From a checkpoint of a small masked spectrogram model: decoder layers 4, 39062 training examples.
Rows from block 3 of the encoder of a small masked spectrogram model, named by matrix and row number. Rows with one number within an expert belong to one neuron, the router's apart. Each number is 128 + 32 x the weight over its row's rms, rounded and kept within 0 to 255. All counts start at 0.
Before each expert's rows are labels from the 100 clips, of 14976, where the router gives the expert most weight on average: "top examples" is what is common among them. Only what is clearly more common there than usual is listed. The data: babble in 24 made-up languages, each with its own sounds, syllables and stress or tones, from a formant synthesiser.
# router: router (encoder.blocks.3.mlp.router.weight, 32x192, trained with AdamW), inputs 96-191
# up: expert up (encoder.blocks.3.mlp.up, 32x384x192), inputs 96-191
# down: expert down (encoder.blocks.3.mlp.down, 32x192x384, transposed), outputs 96-191

# expert 9
top examples: reverberation; mains hum; /u/
router.9 [157 154  50 170 189 182  89 134 156 147 136 108 168 194 122 153  98  98 122 171 158  90 131 152 125  62 126 163 176 142 149 174 183 149 105  88 139 142 133 134 143 169 136  73 130 129 131 108 134 119 145 166  99 123 102  99 124 182 113 122  99 157 102 141 113 123 130 150 105  78 167 101  72 160 110 125 143  98 178 198 168 149 111  92 123  76 149 107 120 120 112  48 125 143  82 135]
up.0 [101 103 135  95 118 180 111 135 168 143 177 145  98  62 102 117 104 140  48  93 157 156 187 138 126 107 155 140 132  97 140 128 132 109 156 138 170 140 164 115  67 115 104 156 116 141 173 190  93 163  90 141 180 121  84 106 145 158 199  73 190 103 147 141 179  82 162 141 152 127 173 203  87 114  96 126 120 148 157 125 197 100 125 117 150 161 129  92 172 184 146  63 166  83 151 148]
down.0 [133 105 156 181 162 122 182 109 136 112 157  64 100 138 143 104 154 121 138 131 142  84  93 157 148 169 117 164 118 108 116 138 165 117 225 147 147  82  96 106 110  79 172 159 192  89 162 155 120 147  80 186 135 140 121 206 112 125 172 137 138 142 114 112 138 113 136 151  93 114 150 109  61 158  96 116 156 124 142 146 163  89 119 182 162 116 127 103 150 110 130  96 161 121 153 182]
up.1 [ 75 129  57 158  86 164 127  99 176 181 146 123 132 180 123 105 148 105 115 108 140 122 171 115 134  88  97 107 151 184 124 154  91 120 144 123 111 154 138 166  97 107  95 124 100 144 106  95 125 155  88 162 167 167 179 177  94 136 127  78 140 114 125 151  96  75 171 119 177 111 143 132  73 160  95 133 122  68 141 151 130 125 115 149 171 114 151 123  94 186 148 117 141 166  68 200]
down.1 [105 133 146 168 168 198 180 156  93  90 125 114 118 136 151 142 114 168  98  98 127  62 104 151  87  90  83 115 103 167  93  77 144 140 137  64 132 107 218 180  29  93 111 165 175 138 106 103 135 137 108 158 123  83 154  72 128  60 168 166 135 119 188 117  64 110 135 154 129 108 166 190 141 102  77 164 144  70 169 101 126 124 138  66 114 182 124 129 160 128 155  86 179 111 126 132]
up.2 [ 87  75 122  93  68 131  94  78 155 140 140 121 168 117 107  88  68 171 144 122  69  89 100 168  98 130 104 123 207 109 146 155 107  74  91 150 140 105 157 163 126 139 115 125  82 127  86 108  77 168 103 147 133 156  91 118  72 109 177 146 132 141 105 140 107 158 151 127 146 164 144 153 125 137 129 107 111 136 113 180 116 140 111  80 153 108 139 125 111 125 166 101 143 178  97 120]
down.2 [124  89 111 118  53 163  95 128 149 114 101 114 133 115  98 160 102 118 132 106 163 105 151 104 117 106 173 142 183  97  97  99 149 150 175 141 112 105 101 143 100 134 120 191 108 100 148 145  97 183  99 111 133 116 143 117 102 140  95 154 163 167  50 197 120  97 153 131 112  75 134 142 132 121 117 211 119  82  98 139  54 118 164  34 232  73  74  96 100  82 155  92 145 138  93 120]

# expert 4
top examples: /ç/; voice: deep voice; /y/; /ɔɪ/
router.4 [124 134 121 138 151 143  82  58 136 158 141 128 113  74 112 132 104 149 141 137 149 134 102 142 132 133 126  94 140  57  58 135 150  35 137 131 120 130  98 130 146  85  99 157 115 141 113 116 205 138 175 142 174 175  78 193 175 170 107 113 134  97 107 162 161  90 140 183 147 202 157 108  95 162 128 104 117 143 110 156 139 150 156 115  97 145 228 143 158 104 175 151 203 101 136  95]
up.0 [188 122 138  93  86 134  62 153 149  58 114 179 153 128 162 105 159 102 105 131 151 132 100  83  97 141 164 172 111 132 131 162 151 109 149 121  89  94 115 120 129 165 119 117 148 154 178 127 127  89  86 165 110 113 161 178 121 145 161 179 110 158 126 113 184 107 122 151  56 123  71 100  44  97 147  75 200 136  95 162 125 177 107 126 153 128 131 197  80 102 109 150 127 120 154 110]
down.0 [141 140 106 169 115 128 146 104 200 152  86  29 134  79 120 173  92 128 148 112 188 106  99 116 151 109  65 148 129 194 118 165 129 115 101  94  87  70 174 111  77 135  95  87  89 148  81 124 110 112 129  94  62 153 118  58 133 109 133 150 138  37 132 126 146 169 187 115 156  87 123 135 120 155 129 118 134 146 134 138  63 113 160 114  80  67 113 128 137 138  81 114 120 146 107  96]
up.1 [125  99 129 146 236 203 190 144 123 110  94 130 149 105 137 164 160  78 153  97 165 162 133 112  81 178 182 137 150 139 123 134  74 149 108  98 146 125 167 134 114 144 172 109 122 141 189 159  95 120 168 117 109 141 189 117 124 130 165 147 136 154 116 135 171 167 123 147 132 181 102 139 156 174 122 177 144 133 121 137 148 117 168  98 190  99 179 129  91 139 106 153 131 101  93 154]
down.1 [160 134 143 179 110 132 114 106 116  94 193  90 136 152 156  87 105 124 125 147 101 123  98  63 137 170 123 175 116 142 159 102 142 150 133  71 139 146 107 144 135 209  81 121 115 112 116 192 182 109 158 127 145 150 108 107 175 131 127 134  82 152 151 124 106 168 139 132  97 147 171 128  91 139 122 123 118 197 135  80 184 135 168 141 128 185 119  94 197 103 143 137 178 131 105 107]
up.2 [152 147 103 115 164 117 111 185 147 109 105 141  99 109 190 150 135 161 119 146  86 124 156 178 115 109 141 152 124 128 162 130 176 167 143 138 127 150 135 106 105 111 151 105 112 183 121 182 159 143  94 110 160 110 181 113 110  95 148 116 102 132 146 122  77 135  36  91 178  53 139 120 136  65 140 153 104 128  59 119  90 102  97 132 123 122  85 169  79 110 122  93 107  96  97 141]
down.2 [123 137  92 139 120 168 131 119 127 117 128  37 172 153 116  91 143 134 139 146 125  94 180 146 147  87 127 120  57  73 132 196 157 156 113 128 185  99 143 117  84  97 165 193  73 111 125 138 113 135 148 134 163 101 100 144 129 143 108 131 110 145  98 114 116 130 121 104 114  85 139 147 147 171 143 141 162  82  42 132 136 154 150  96 129  82 175 133  63  82 130  92  71 117 168 115]

# expert 21
top examples: voice: child-like voice; /y/; /ɔɪ/
router.21 [ 77 165 122  78  56 203  95 147 136 143 170  80 112 141 119 144 140 114 163 160 126 162 121 176  79 111 113  92 138  99 119 160 121 125  95 157 102 148  98 147 130 109 152 140 122 136  69 141  87 115 192 111 154 169 145 159 191 138 162 178 118 106 122 147 138 101 167 177  82 145 188 172 157  87 145 100 135  92 101 104 124 151 150 136 159 165 101 130  90 192 139 135 180 127 148 160]
up.0 [146 144  92 113 184 147 159  80 115 133 146 151 141 175  92  92 101 161  95 129 146  85 130 145 146  93 141 116  70 109 100  70 155  82 153  93 143 158 125 178 149 148 131 126 136  67 127 110  43 144 157 132 160 148 126 146 121 143  44  96 108 155 189 119 118 146 145 129 136 128 147 106 102 128 154 148 135 142 144 108  14 143 103  83 153 136 107 152 113  97 119 180  62 139 113 113]
down.0 [111 134  92 143 118  90 124 141  96 119 114 175 100 162 213 161 132 172  98  89  72 144 172 163 191 108 131 118 157 153  80 114 148 146 184  72  95 191 185 150  68 142 121  42 104 119 106 140 108 126 140 123 125  87 131 152 125 120 128 143 176 107 157 123 151 147 196 174 119 124 169 145 125 134 114 143 136 144  91 147 128 112 101 136  92 105 134  93 117 123 135 101 193 138  59 133]
up.1 [139 135 141 124 154  91 117 158 183 126 193 140 131 123 141  96 157 148 171  90  84 145 176 116  98 124 131  72  96 114 155 149 110  82  62 141 130 161 186  80 100  96  87 220 134 177 133 111 118  91 114 137 116 138 103 144 143 119  94  90  40 129 107 118 142 130 197 120 138 109 108  99 164 144 123 110 151  80  45  96 125 162 158  93 139 149  78 123 121 102 182 110 145 145 151 101]
down.1 [153  91 167  83  71 156 101 114 158 132 125 118 122 176 127 109 151 111 134 125  78 229 130 124 156 104 148 127 155 158 158 107 150 126 168 144 143 136  84 102  92 130 122  36 171 155 107 136 199 162 149 184 162 142 138 123 159 156  84 133 144 173 131 122 117  87 129 159 120  86 161 168 109  87 161 159 112 115 142 123 182 158  87 102  99 138 113 147 106 159 105 118 139 169 140 137]
up.2 [ 98 101 145 154 114 114 166 126  10  94 149 159 129 166 125 184 108 125  81 119 102 169 118 100 127 139  83 125 124 203 146 109 103 156  74 150  57 141  91 127 141 166  86  97 125  97 146 111 168  75 124 120 133 146 126 123 157 129 190 140  66 126  74 110 119  95 124 171 126 152  98 170 162 112 119 106 145 134 117 203 113  89  95  83  51 112 125 145 168 139 157 120 133 117 106 102]
down.2 [ 72 115  42 120 183  57 132 144 116 182  66 193 153 149 141 119 146 113 122 139 122 119 192 134 134 136 101 119 159 105  62 125 136 156 131  81 106 129 131 181 187 101 110 155  89 156 155 113 141  83 172  82 128 115  87  97 106 132 192 110 127  93 154 151 195  84 122 145  39 193 105 125 145 169 151  61 142 171 199 114 134 109 106  92 143 152 132  77  88 126 119 184 120 138 109 166]

# expert 2
top examples: voice: child-like voice; /aʊ/; prosody: stress on first syllables
router.2 [102 128 224 145 140 102  94 158 129 177 179 100  73 160 151 122 164 120 136 155 150 187 114 147 134 152 145  98 114  96  70 167 161  78 151 167  83 144 146  96 128 102 106 102 147 121 180 138 147 110 140 160 113  97 163 129 137 147 188 101 136 104 130 136  77 108 127  70 145 164 181 129 145 171 147  94 108 149 159 124  90 143 131  71 193 153 132 104 161 114  69 121  91  75 105 126]
up.0 [ 76 121 141 146 177  85 120 111  62 137 106  90  89 141 119 112 123  63 126 132 162 151 103 199 137 158  86 141  78 185  88 133 107 121 145 162 149 106 134 140  83  93 119 106 148 106 140 180 131 157 130 132 124  74 157 139 158 182 148 165 148 133 107 117 184 105 158 118  80 130  69 135 127 124  65 130 158  88  64 128  97 119 139 164  94 157 141 159  78 141 141  91 152 128 150 160]
down.0 [ 96 144 151 119 149 171 159 140 168  64 141 152 188  89 105 108 182 146 147 116  94 154 157 113 117 105 190 161 101 113 153  97 119 139  66 122 121 136  96 136 158 109  78 130 163 145 102 123 145 110 111  72 154 105  95 145 119 117 121 119 109 124  79 116  96 126 158 104 125  92 154 126 126  94 139 172 136 197 140 157 161  78 176 145 112 164 124 101  79  78 175  69 149  92 138 166]
up.1 [153 208  97 163 161 157  75  70 114 150 146 156 115 113 140 197 195  90 162 160 189 167 143 112 167 123 179  73 158 167  61  74 151  93 129 101 184 122  90 150 153  87 102 158  77 173 166 171  93 175 115 111 114 149  74 174 117  82 150  84  78 141  90 142 107 110 160 143 157 117 147 109 130 127 180 138 111 117 153 146 118  93 136 121  67 183 137 104 119 111 190  37 122 158 106 124]
down.1 [160 183 127 111 218 123 121 144 156  91 198 145 129 100 152 153 151 155 118 144 171 181 143  94 141  82  94  62 124 102  84 135 112 111 154 110 125 111 171 139  85 164 167 118 129  97 116 185 142  99 145 139 163 134 160 102 154 120 121 129 169 160 177 114 166 143 121 145 111  85  98 138  88  93 107 134  98 118 131  76 148 142 136 170 112 103 127 113  94 110 147  96 148 127 166 139]
up.2 [124 118 161 120 136 115 102 156 129 159  69 124 128 158 149 129 130 169 111 153  95  96 120 171  93 133  70 135 159 140  85  73 164 196 124 146 108 147  74 178  74 133  87 121 126 150 107  48 100 165  95 117 107 121 116 140  93 115 153  69 115  87  69 169 143 113 135 179 168 128 125 133 185  82 104 198 129  81 123 162  88 142 127  93 161 193  94 128 161 101 116 112  80 209  88 124]
down.2 [133 125 147 120  88 146  85 144  86 132 106 115 119 138 173 118 148 151 169  75 119 115  96 101 196  90 103 113 146 159 120  45 130 150  97 107 121 104 153 165  74 107 158 131 123 140 127 151  83 101  58  90 151 137 103 113 164 143 153 109 123 120 125 196 110 143 154 105 107 102  89  34 112  92 170 102 146 133 163 143 102 157 107 129 142 134 132 123 141 158 128 132 165 111 139 118]

# expert 5
top examples: reverberation; white noise; pink noise
router.5 [144 167  43 131 180 104 153 168  94  73 107 124 192 185 125 129 153 130  95 118  99 110 161 136 104 135 112 128 131 173 122 132 109 155 104  57 124 162 160 124 101 171 108  51 117 134 125 136 120 126 134 143  88 102 152  96 106 124  83 100 115 116 123 131 152 142 137  90 110  60 102 102  93 130  61 144 104 128 212 119 129  95  75 128 110  86  60 129  60 159 145  97 100 169 129 146]
up.0 [149  95 140 116 140 214  58 131 146 118 137 140 162 137 101 118 192  98 124 111 148  79  96 116 108 149 198 113 165 137 113  73 163  91  82 126 139 143  86 162 114 163 102 117  89 132 163 167 158 100  78 115 105 123  77  81 111 195 135 120  98  85 179 144 169 117 123 147 172 147 128 118  57  96  77 122  77  85 132 134  73 108 118 119  73 180 155 151 169  90  89 179 131  91 105 142]
down.0 [136 143 143 117 177 156  74 164 124  73 118 142 167 137 128 120 188 137 153 138  93 144  85 130  98  91  72 143 160  85 115 162  82 108  94 199 169 156 147  85 105 139 115 130 152  76 140 106 125 184 163 145 151 159 166 109 121 191 150 104 107 111 165 127 108 100 174 126 225 125 129 178 161 102 107 124 121 145 159 126 155 142 149  96 128 160 136 116 155 136 188 125  85 146 144 106]
up.1 [151 171 101 160 110 109 105 119 164 241 112 103 147  22  97 131 112 142 167 131 182 106 141 154 158  94 144 132 136  90 121 138  77  76 161  62 109  96 161 154  78  66 171 140 114 157  33 126 171 115 125 139 174 125  78 123 122 121 177  84 138 137 133 147 107 116  83  88 143 128 117 131  77  84 131 110 125  64 122  92 111 171 138  93 150 161 141 165  75 151 168 140 141 117  99 154]
down.1 [125 143 142 153 159 104 167 163 129  97 107 127 180 140 116  95 102  91 157 169 162 125 176  91  96 176  90 140 121 151 113 117 193 125 115 146 105  92 125 108  50 129 129  99 122 114 108  93 115 101 124 129 120 183 103 129 161 135 142 108  84  80  94 121 160 165 190 106  65  35 150 110 159 128 136 112  99 171  65 119 114 121 161 114 156 144 112 174 152 124 103 133 149 112 153 146]
up.2 [120 120 128 152 148 123 155 186  90 119 158 120  75  47 103 132 144 127 126 153 146 116  89 108 159 140 147 102 146 200 152  97 157 133 127 111 132 122 159 111 111 127 117 169 115  72 148  94 108 103  93 140 123  89 112 108 126  91 164 117 108 158 143 149 109 113 142 140 136 144  96 111 159  67 158 134 162  96 197 120 125 144 127 116 131 178 146 122 106 119 179  70 200  76 177  83]
down.2 [102  96 162 127 151 116  85 116 113 140 149 126 123 122 140 173 162 165 100 132 165 158  82 113 177  76 132 142 129 159 107  98 144  63 128 104  90 161 123 178 140  59 159 118 106 111  89 111 154 136 111 179 129  73  89 177 136 118 177 204 121  98 102 133 160 103 125 110  89  64 168 125 150 114  93 189  78 115 159 119 182 133  64  55 128  84 132 164 168 117  89 125 105 143 130 122]

# expert 31
top examples: mains hum
router.31 [139 136  80 129 114 176 109 111  40 112 159 141 125 170 139 128 184 152 118 101 109 125  98 189 156 124  82 117 125 121 127 117 110 141 135 144 127 156  89 186  79 130 140 132 118 108  73 162 101 113 127 151  87 101 208 106 107 145  64  84 136 123 154  87 163 154 139 144 111 108  64 139 128 174 150 166 122  86  75  98 114 133  86 133  86 104 119 146 167 144 150 124 150 210 153 156]
up.0 [153  87 116 136 102 100 120 163 109 147 120 133 134 122 140 146 102 129 120 128 106 109 109 122 119  83  73 163 131 119 174 149 174 131 144 230 122 115 114 128 109  62 102 112 171 149 119 111 146 133 101 124 150 148 180 139 108 128 135 167 138 144 107 121 217 136 180 144  76 123 149 194 134 106  86 109 129  91 141 148 161 152 119 156 129 100 118  82  98 113 157 157 114  90 231 151]
down.0 [ 78 174 162 132 142 120 148 124  76 135 188  83 136 143 100 153 192 122  87 166 126 122 129 128 159  89 123 161 102 101 154 115 169 104  96 104  87 137 109 139 167  83 101 236 148  98 149 109  91 104 144 110 125 114 119 140 144 138 158 131 124 121 116 135 114  74  79 133  95  85 127 128 159  78 163 156 125  93 157 109  73 143 104 171 174  84 126 142  74 119 104 167 126 132 107  82]
up.1 [116 124 185 153 199  77 106  91 106  98 104 149  73 149 130  87  66 195 190 142 143 155 201 127 173 105 136  86 144 139 124  92 139 148  94 161 120  90 129 211  94  87 174  94 136  90 172 146 131 140 111 192  63 150 171 135 166 103 144  82 111 108 154  95 109 110  84  70 170 104 146 143  80 129 137 111  98  77 114 106 119 134 117 166 209 104 129 106 164 131 107  99  98 188 118  88]
down.1 [184 168 126 118 157 132  96 122 143 158  91 179 121 121 125 136 159  34 108 131  65 134 113 195  71 129  73  69 136 138 159 111 130 101 115 160 162 114  65 108 137 158 126 129 110 142  94  70 191 112 128 119 134 113 128  46 135  91 166 140 128 149 127  63 107 165  99 101 120 100 123 166 171 127 125  85 106 145 158 127  93 119 128 171 122 160 111 185 120 140  46 153 185 195 148 162]
up.2 [153 153 167 107 168 106 185 111 202 113  90 105 137 154 110 130 133 179 129 116  99 192 137 134 110  64  98  89 131 130 107 144 108 156 158 139 105 140 154 162 114 144 154 133 143 167 155 106 110 174 109 128 102 108 155 191 100 162 136 182 197  66  87 122 168 105 178 135 128 150 191  94 107 106 155 128  91 173  99 197 182 185 163 160  96 124 181 135 126 121 156 100 218 167 181 142]
down.2 [ 97 145 101 160 175  97  70 109  93 142  83 160 108 118 100 126 113 176 115 102 103 141  92  79  97 145 110  96  93 138 146 116 112 111 167 101  95 135 115 127 180  79 104 133 180 158 139  94 170 102 116 102 124 120  75 163 171  73  90 163 145 107 101 125 164  98 162  91 134 228 167 166 153 140  99 129 136  89 181 151 127 105  93 125 146  98  82  89 174  97 144 170 235 119 135  88]

# expert 3
top examples: reverberation; voice: child-like voice; /æ/
router.3 [125  87 165 100  51 110  81 138 187 132 156  91 126 211 148 137 143 166 107 110 115 152 115  85 106 100 167 152 105 133 179 144  96  77 147 126 100 125 151 137  60 148 194 191 123 138  99 118 120 114 171 141 119 111 119  50  72 221 172 183 108 136 131 128 132 137 171 107 125 140 101 127 127 169 131 112 132 120 111 131 112 159 145 134 116 128  62 107  56 168 133 125 129 121 131 104]
up.0 [133 183  80  65 108 109 109 145 147 110 113 172  76 128 131 143 132 120 145  92 134 115 172 166 152 110 159 146 119 119 170 121 180 154 146 132  82 115 187 181  87 160 144 109  98 165 126  94 122 118 204  61 112 115 121 142 121 150 127  98 127 114 122 133  80 125 144 105 136 155 149  93  88 104 108 136 176 216 123 128 155 101 137 128 100 117 120 104 116  89 159 149  84 168 127 176]
down.0 [115 126 156 164 135 103 119 109 106  62  88 140  92 129 183 139 117  76 177 125 131 146 142 140 102 202  74 124 133 174 152 178 134  98 125  71 122  95 102  92  85 153 160  55 154 108 138 142 166 109 146 113 157 107 137 127 219  75 147 137 154 162 199 119 106 108 121 103  83 112  90 179 107 122  68 100 105 177  25 114 133  97  69 180 115  99 181 153 128  85 142 111 116 103 146 139]
up.1 [190 100 105  88 176 110 158 130 142 204 127 160  97 184 146 113  88  88 164  98 102  89 106 122 107 182 182 145 119 170 141 167 160 102 206  85  81 133 109 168 182 148 110 103 100 131 111 108 133 144 169 182 143 138  63  67 145  67 104 129 123 124 177  63 128 138 138 201 107 113  87  97 119 139 123 101  92 137  96 130  87 121 132 112 117 148 151 143 140  49 150 122 164 131 143 133]
down.1 [104 173 135  85  84 137 116 118 127 150 157 212  93 120 131 121 165  83  91 123 101 149  94 106  93  71 130 121 111 169  89  89 183 113 100 167 169 140 179 102 113 169 120 141 147  71 146 118 157 119 139  86 114  93 121  49 134  92 114 115  83 145 132 118 171 158 156 129  96 125 139 108 161 150 133 119 136 142 156 113 162 135  61  95 114 168 129 161 131 103 162 118 130 138  54  84]
up.2 [ 96  93 134 151  34 163 133 145 133 157  90 122 102  93 162 177  96 121 118 142 133  81  99 150 124 163  75  91 166 131 121 172 130 165 116 165 145 138 125 148 162  90 151 134 163 122 127 120  89 179 119  96 156 110 109  98 151 120 121 187  88 158 114 159 160 147 131 138 136 149 121 117 119  89 143 157 100 130 155 153 146 177 115 108 115  34  90 168 189 162  89 140 149 147 168 139]
down.2 [130 171  83  76 110 141 113 115  72 105 113 130 146 130 127 112  89 186 112 116 135 161  35 112 110 143 178 143 124 172 155 128 181 101 139 188 159 127 129  72 195 140 153 165 159  94  80  97 129 107  81 150 165 161 146 116 141 107 117 159 141 167 100 121 144 138  87 189 151 153 188 110 120 132  68 102 173 109 213 158 109 123  49 105 139  78 130 115 129 154 131 118 172 127 121  97]

# expert 25
top examples: voice: low voice; prosody: stress on first syllables; /aʊ/; thin (high-pass)
router.25 [151 124 216  94  72 116 115 189 152 234 150 110  78  96 112 132 132 160 130 151 154 129 119 138 113  97 161  92 121 107 176 162 163 106 152 140 100 135 141 118 142  85 119 206 119 121 172 133 127 163 127 137 136 116  74  96 100  66 166  90 129 112 134 136  65 107 123  65 160 164 173 130 103 114 153  95 118 149 198 136 172 151 153  39 141 176 159  77 143 106  86 117 116  80 116 125]
up.0 [155 165 158 128 110 116 128 129 101 167 127 127  89 156 143  88  67 117 104 106 198 162 137 176 152 136  90 126 151 128  91 105 119  92 118  55 168 131 145 172 123 143 111 100 175  50  90 173 144 106  99 126 142 136 136 147 146  80 108 137 128 177 129 162 146 148 141  75  72 172 150 191 120 145  86 134 121 151 147 145  99  87 140 136  60  86 109 148 115 123 103  86 134 178 110 164]
down.0 [162 106 122  81 140 141 134 130 161 138 104 139 147 170 141 115 101  24 189 130 106 163  93 157 151 120 153 107 126  94  83  97 148  94 101 144 118 153 120 132 112 116 134  89 120 127  91 105 140 115 191 180  90 189  87 116 156 144 123 175  60 161 134 106 155  95 171 151 137 108 132 165 216 108 104 102 118 153 148  87 151 135 145 160 126 109 138 148 127 169 114 102 159 138  89 146]
up.1 [119  69 116 130 101 100 122 148 115 138 199 156 130  89 125 133 152 150 159  87 129 114 140 139 136 125 188 126  86 117 115 122 114 138 161 205 167 219 178 162 114 104 109 162  96 138 168 157 131 167  50  65 214 161 143  96  98 128  82 121  66 159 110  99 170 186 128 154  64 110  95 140 121 167 175 157 173  93 126 102  52 124 103 143 159 143 106 121 115  83 186  80 107 115  65 130]
down.1 [ 90 214 176 150 177 119 104 111  81 156 106  89 135 137  92  84  83 138 114 140 104 118  64 173 112  91 152 152 157 108 137 116 136 118 153 124 146 124  70 141  97 109 131 214 164 164 142 118 157 174 149 141 152 119 120 132 132 138 142 122 113 188 164 125 118 138 148 104 126  85  97 143 105 156  94 162 142 108 125  46 114 125 176 124 140 113 144  80 157 141 122 156 144 177 138 145]
up.2 [118  79 202  95 210 105 177 149  74  65 120 158 135 155 186 106  77 117 148 169 153 113  99 133 112  91 141 143 172 149 156 166 135 119 132 155  49 102 147 181 104 121  19 135 150  84 130 104 120  99 171 118 165 139 155  97 151 107 140 123 108 137 157 151 206 144 112  99 129 140  83 134  98 127 156 132 152  82 109 136 159 126 139  75 155 150 181 132 104 173 138 185 170  93 132 133]
down.2 [131 101 141 131  62  80 138 165 107 112 135 189  97 122 157 120  63  78 129  68 165 103 197  67 120  98 164 139 136 205 150  89  81 115 180  91 196 102 136  94 144 122 136 144 122 176 171 117 121 122 112 117 154 121  94  82 135  40 129 133 137  98 129 137 118 135 110  94 135 134 150 180 127 133  92 129 158 118 145 120 135 155  88  94 162 178 110 151 174  78 143 133 129 151 139 163]